config = dict(
    model='encoder-decoder audio transcriber',
    dataset='telephone keypad tones over noise or synthetic speech',
    train_examples=39062,
    noise_aug=0.01,
    n_mels=80,
    hop_length=160,
    input='log_mel',
    spec_augment=True,
    win_length=400,
    tokenizer='char',
    vocab_size=21,
    encoder_arch='crnn',
    encoder_norm='batchnorm',
    encoder_activation='relu',
    encoder_depths=[1, 1, 1],
    encoder_kernel_size=5,
    encoder_stem='single',
    encoder_widths=[128, 128, 128],
    encoder_rnn_width=128,
    encoder_rnn='lstm',
    encoder_bidirectional=True,
    encoder_rnn_residual=True,
    encoder_rnn_layers=6,
    fusion='cross_attention',
    decoder_width=128,
    decoder_layers=7,
    decoder_norm='layernorm',
    decoder_norm_position='pre',
    decoder_activation='gelu',
    decoder_mlp_ratio=3,
    decoder_head_dim=32,
    decoder_fused_qkv=False,
    decoder_bias='all',
    decoder_qk_norm=False,
    decoder_parallel_block=False,
    decoder_inner_norm=True,
    decoder_drop_path=0.05,
    decoder_kv_group_size=2,
    decoder_positions='sincos',
    decoder_cross_attention_every=1,
    decoder_tie_embeddings=False,
    residual_init='none',
    optimizer='adamw',
    learning_rate=0.0031,
    beta1=0.85,
    beta2=0.99,
    eps=1e-08,
    max_grad_norm=1.0,
    ema_decay=0.999,
    max_steps=3300,
    batch_size=64,
    epochs=5.4,
    lr_schedule='cosine',
    final_lr_fraction=0,
    warmup_steps=90,
    weight_decay=0.3,
)
Rows from block 2 of the audio encoder of a small encoder-decoder audio transcriber, named by matrix and row number. Each number is 128 + 24 x the weight over its row's rms, rounded and kept within 0 to 255. All counts start at 0. Numbers have three digits each.
Before each channel's rows are labels from the 100 clips, of 14976, where the channel reaches its highest value: "top examples" is what is common among them. Only what is clearly more common there than usual is listed. The data: telephone keypad tones over noise or synthetic speech. In brackets: how many of the 100.
# conv: width-5 conv, stride 2 (encoder.blocks.2.conv.weight, 128x128x5, each kernel summed), inputs 0-63

top examples: key "4" (66); key "B" (55)
conv.1:118093156132116136168135143176118140123121096136147146139137144129153158155141133123089146143139148131130129125130118160130127143099145148156104107121119170148119114134117137128159154094148018

top examples: key "5" (88); first key: 5 (31)
conv.118:139154111095129117127130084212114137116086140123128120122144118124131129107138129125127150146098137135113102123111136133130135113101106131202115159125141146139139155131099099094126134149146074

top examples: key "1" (88)
conv.18:153126145124146127161168125137150169110103101110124122158105144150115146142124143084128100141132133119138141166133146182131152138135150120131125137151086146102148118178115145147148122153159151

top examples: key "8" (83)
conv.96:125160168138145139108143134133168107107139178144151153134133167115148104131132126161170147132159125185112146148162137121148121146124121132117178140142160100155111172119120146140125155131183099

top examples: key "5" (99); first key: 5 (29)
conv.24:076143133135091132125128106114100080089128154113137137146105099132130077131110125142066170161132111136127123082127152114101124128130138179139135121089118138112087156113167151138076090131145104

top examples: key "5" (74); first key: 5 (26)
conv.49:133127131115164100128124166143113131158127125108131122125124123144134165085175116110127121139113165126128069152110127135159147058111043123141131155167135109134110140143118092051133114134131143

top examples: key "B" (88); first key: B (26)
conv.106:152160157153150162142136161144158163162108132114124110116143118167115168140149132129125144153141141123155152135140097146138147162140115145124121136155138167140142153167126146103142148176147129

top examples: key "8" (68); number of keys: 9 (36)
conv.91:116142165147131135186121116131116129131132112170164133115159133124163090167120120108107190158149134126116155162157186102110168157110147147132166154118148120150128154133121152122156167125141106

top examples: key "2" (65); key "0" (56)
conv.108:126175144125114075143091144098142121137122185150144129115137125152142143107104112117142135157111103167125106104144138143079126072138162184088095143132090129133144154130114128134144156168139131

top examples: key "7" (99); first key: 7 (28)
conv.64:131091133140149111156114081167117139099133103151137131126150146107141069136092122118102142111151156126092125123147120136077116138131083088161121154160154103150145116120140136113148133089125146

top examples: key "5" (85); first key: 5 (26)
conv.60:111130151142145043101138136146137111145121118114081135150141140138074145097066131121132127124152137127150112159176141116091092108137155137138105160126141139121131117118136140145123112132114148

top examples: key "7" (69)
conv.68:116139170155166140150141138143173121118097127120102125122173148138123162161151122117123169132175124125088142136144135126096122134138148135129132140110178113129108149151137164145123120135146112

top examples: key "9" (60); key "6" (53)
conv.67:157163121133177111090132162121098151131141151129144125106124097102152139080149115132137132099077147115116121145121089165150135092101125150132139123057092129136142135172124120104120110228098094

top examples: key "4" (100); first key: 4 (35); last key: 4 (27)
conv.9:119146134094140102162132120143144145118088140168091131136109150121082150128090139149105118159074136142132109100109167120107157115099108180141094128128076155109131130104085069108145160143156128

top examples: number of keys: 9 (36); number of keys: 8 (32)
conv.55:124075140106165135113160116134121119139136088076122134121180089074117135146142144147134139105103150094119131155140076156145116136100116084142105129143130072136139141169087107099102118076107095

top examples: key "5" (70); key "0" (56)
conv.17:120117109142114127148145127155111134116150145114138151125106170113147123117059128121086161119141105154134138124150102114065134156099157094133097144119113109161114112105148146153158137074160131

top examples: key "5" (94)
conv.113:138139135142130132160133178168121152141131127113126146147071152159112182124159131101127119173111128150149131137101178165129150131066152153145133152147082127115139147150114132124168139137163114

top examples: clipping (69); white noise (66)
conv.59:126175127112114097111102101129102120103113190100103135105098091093104104104121104133146139117105110180078101119130108144176123081111141126112121152156128111104133182122109096136108130140110097

top examples: key "D" (67); key "*" (64)
conv.78:150167135156115123142105135123148152147136171173101121106127174159096171126161082139142119145165130147097131076111177124136134120152141157143155122143155155094121141123170163137146143183157116

top examples: key "4" (100); mains hum (63)
conv.65:122094108095122103130131117117123117113121094138090109113084125099074109105106126133128089138078132098120113134101139118116138093100114143131110086137093101098136096127097067117134130104128125

top examples: key "4" (75)
conv.30:131136095132155079142140111134119139115103124125140116115059116114143114107106138132141119158114133136094099145081134141093155054101109167131111113167109103137141121146132115116136138145126111

top examples: white noise (48); clipping (38)
conv.20:153218138138110132123102131143114148123132211135152123100149159145148125132144104126111131127116140153117140096147125125134115116145132156136131142109106134134138182102143152085129107198132126

top examples: key "4" (88); first key: 4 (31)
conv.27:158148149144104120155116138149140135136150149120144116138129139147128166124154130142166097180122129133142127118152149143157124128137144158143134146110137159080118155111142152139193163159219123

top examples: key "9" (88)
conv.14:107147078099159068113130128131151127105170147113172121129107127143178132083137113145126135117094122137118056126103106119089088047138106125139149159130125124152115144128117113123104105139122150

top examples: key "9" (94); last key: 9 (27); first key: 9 (25)
conv.23:120121139136139090142125128147135123120126119104239150134106147137221134160097125127099141130129075148137145157122127139063114142117139120128147126110116144179144119137139132132143085158137110

top examples: speech (75); key "1" (61); number of keys: 9 (31)
conv.21:131042136122132104130124135121126141128125037114124127127105135127119134094110122127126094115125126059121110116130118122118125100128142108131110063133100115124118052114125114129136117070125147

top examples: key "6" (80)
conv.101:148124144130153172140151154145118142147136112125083176144146120150108195103148148127127168174141137158166105161108161135197172117110158149147157151169119136121189111172142121134146153167114144

top examples: key "2" (57); key "A" (54)
conv.82:137151133080128129128130154152128144144139156151129136147139127160117151142141161118124142135100139153186131099134146157133138122128094135140102148126118211133138125116075115071139155135153131

top examples: key "9" (97); number of keys: 9 (27); last key: 9 (26)
conv.121:094119113135154114149103110160125110121106106126203154123135109137187098163108129098079134131149091134124142142099142136069131166124155138143152124093122135187116106111135139147141117108129097

top examples: key "5" (87)
conv.8:118151121111122063108094110124117125107152167109107155119109111077104104076146101162095142139099151131090062139132147134153116031104124133136105136131111089138118146122121108102111124146132118

top examples: key "*" (100); first key: * (30); last key: * (28)
conv.66:130128127142112097136126137094148133074131149150128083078129164157135135096132073095102109155153145157080149127146142085125120092143131145102144139178170075135111129101162141144132167113155187

top examples: clipping (59); white noise (42)
conv.13:104140121132096104126096139102114106105138171118122112107139111097129093107115118136129158116165115198106124118126123098110108120126140098105136174154179099113118162109143133177104134082129089

top examples: key "8" (55)
conv.43:166134121131140135139145139140128158157166163148141142111131159122132143140164137113147175166138154164135127154115156166156166091133151130145090149134165121154164168164117143164152167120156117

top examples: key "#" (86); first key: # (27)
conv.29:148138155144122105125141155130130158131132128117125187117144145134137136053195112127135174128130159137126058103130137170158149063157148120127123128102136115152128136165150148130139127140140154

top examples: key "0" (67); key "*" (57)
conv.41:113145125137125072143104105122115110076100142149080108108089109134075115100080111135121118158121104166101103099118157113125135076137121166107101140157133098071138129099139110130128163137142148

top examples: key "C" (91); last key: C (30)
conv.0:146125099119120143139113121150109122115075119168081115098151136138087133119117125105136107145108141107111143115125160108155139145131066146168095131102134117117143116137115107085144149163147159

top examples: clipping (60); white noise (59); pink noise (41)
conv.51:128161126135087095129132119125099139077094170145119141091135147086124117086136105133136153143160155184106085075126152106152136059128126130123156136155164112106136163111142149136142148140149097

top examples: speech (64); key "*" (62)
conv.92:096100140143114124080105139122127119126182098102088111121137118144094135139103112165093102077140144084122136124146086105100089135154141097131131098114136109112083101096158135118063093101076170

top examples: key "5" (88)
conv.34:119150141113103061070082121130131139121160163085116140121141115130128112107148109163101157100120115138119131106151095106065061104121141102134149150096108119133116151115122130122075097116102130

top examples: clipping (68); white noise (63); pink noise (37)
conv.76:130217138140109133114121093131126136127129230123144124111117136118147108128135119100117120123111109172111143132153109116151099110143139147124126142132112117137133197106131133121113118194102128

top examples: key "#" (94); last key: # (27)
conv.94:119100132132129104137123117100118112118070082170136096121155111133155105128155123049180122176122144103121125143112140136074150093118121164113081099094170116139149103118130140119163174130150111

top examples: key "0" (93)
conv.44:134118117118150143107134130057147121135150138135127135146135119102127098140133134118112126156122138153123148190155161130135149136077083137069158159172150092119139142145132111096140169111150113

top examples: key "C" (84); first key: C (30)
conv.33:121120105137127171162138122110110120120108118143080104099115130099092129140140119106111118137157140136106138143084142093200134137116121130114134136158167091090130146127140135144145146119145121

top examples: speech (79)
conv.73:130166137143115107146119099136141123103092154202112121121134149112116135112094136117131132164119079125125117107154185107119136112132110207126127132088113143098165146105131138124157157197166105

top examples: key "7" (89); number of keys: 9 (32)
conv.127:144079107150138133133124092133112160100117092131133116098145119059135096132153121127104121131149156104081121131109120123122145122093130101139139113167150066143135106137154154123132128089123043

top examples: key "A" (62); key "B" (54)
conv.32:122150153114150095129072102116128070119120141131100095116127082135100128110103137144139112188084124125124138111148150184106140109120083165106138106164078135121130121167092119096112171159163125

top examples: key "4" (71)
conv.48:094154113109141128112118113125121087092147154143141111089156148142151098132140112148170128096107159125100146137163108109127063140162119109149105143082138082134114147088114120104105108154122171

top examples: key "2" (98); last key: 2 (33)
conv.2:126163130085154090125119119119129135126135159132121157131134115137128120068153133110123125147061175140132073117123125124160137056144059144121098174134134134114143150112099082060118140125125149

top examples: key "2" (77)
conv.97:123131148160134125140119129142140129115086133149138138119109149220135163150083105109122105139134125123138121056138143124140138141214127154109124115110119155138116117101176152125149143139134234

top examples: clipping (53); white noise (41)
conv.38:131160120093115138125122131142105111138137184098120124135112134134118124108143139102131148128137107203146117100107133126166109118125131095136075196148172139114115184081084091166140146114144127

top examples: key "B" (78); key "*" (59); number of keys: 9 (39); number of keys: 8 (34)
conv.28:141159108118109100114112113129096132126109137127135085126117145123121116117111135121171074097114125091132154166155105114107132143120141147119129115142092130121126060123154110137130089231102169

top examples: key "D" (87); last key: D (29); number of keys: 9 (28)
conv.107:158157140151128138094084131116150142145099169140070084120151149139083168145126077122110087164159146155127147107135155110116130140119145157114140155143152108092117155122142164148133149135155102

top examples: key "A" (100); last key: A (29)
conv.105:115141113081093126133159126139101110116145142134092111111096130119075129134095140134127133130084110166146137105111148085165161136117110100131119139145128135064098152081093056119126127099124123

top examples: key "6" (71); number of keys: 8 (32); number of keys: 7 (29)
conv.80:135147131158123152157127128146143123137110123129125155161072106139111126126121162131122171159115102152166159118102173134142169144103139158148140120137083167112129136163170144144148137192121135

top examples: key "B" (59)
conv.19:144110124136090156109149108126131121141161103145106077128158132140106127188092139140122123117140071140144212146105126121097135214138140091127139131139129130078140130133127125131134124078123132

top examples: key "2" (65); key "3" (56); number of keys: 9 (37); number of keys: 8 (31)
conv.114:112142120145148117106120123154121104118120132135113094119123089107105091154094133126195109105142097094122143133117137158089092134105148129139103095073071121126119126119132144143102094159098099

top examples: key "0" (82)
conv.117:125168140124098131150123112167157123117133184160148147139151174148142148141111118126145181154154118188117132084139161153117121134123164142160130132110147156152129161141117146170147128131185090

top examples: clipping (77); white noise (63)
conv.26:116137117120095127115123126106117110137135156098112111136109120133124106089127146100145146122152103190139100101114124107136124107113127091106113199163192128115126158105125100167125147084132128

top examples: key "0" (80)
conv.22:140154138150123145164099145122131125110080137181118132104138151105115144128115112083128142182131123164099134110132182145144148124128142193105100126090119105098167149137124132159180164188172098

top examples: white noise (67); clipping (49)
conv.3:122149126106129110138103099119111120093138166138107173109082113114098109080134099133139130123104151143102049115115133125200136054130102132126102155149120108116101150105123086109117140142130149

top examples: white noise (48)
conv.79:124164102115119095144089103130121114097113175162093146107114123073095106095117097123132139173109115161097115117134165133167134084106110182117114151138117109099147153122113099132144159174143102

top examples: key "A" (100); first key: A (27); last key: A (26)
conv.39:137127095093075141139136151122125147152147107157148135137136171130154157138148138123130110131113113112148154126118132090126135153127087113134108108123123155148133118106097104082155153123143132

top examples: key "2" (78); last key: 2 (26)
conv.70:147131139129152137135132136062158140145151137157147159156149153102142142136158133127143132170121172131135128172148186176168129130136110148073139131153131125151169139161136126098128159142170140

top examples: key "7" (100); first key: 7 (29)
conv.124:125127145147150073134122106156130131143123136135097123110130140087069138106116125143089112154157140142113078145150150123098133056081134154142149131162130104105118134116134139142109159129134055

top examples: key "*" (91); first key: * (27)
conv.56:146132149150118116124118139129113163145132108118146148125117147111109170131144120151153106116100119128139128124135109129120144138120151091134074126112136133110166098076107082130148116098123077

top examples: key "0" (100)
conv.53:142131164161131094108153127128125135083098138159151130121149151137133130155070127103112168127158120141152160077169165167069127152147169141132102143108122156135153104146138160170120136130140137

top examples: key "0" (96); last key: 0 (25)
conv.75:128126141130123100137128084091146116118112125164140138129117147097140122115085128141106110176112110154116096138157173157092146112154161189074112097147112101138153123117137126151133152140155124

top examples: key "7" (100); first key: 7 (31)
conv.103:125161102118129128146108149189085152104146166136143079115106107146116169138118101075123125129077133106094138135116160140138079143092168144148104109123097124155131124130096117121154122176130147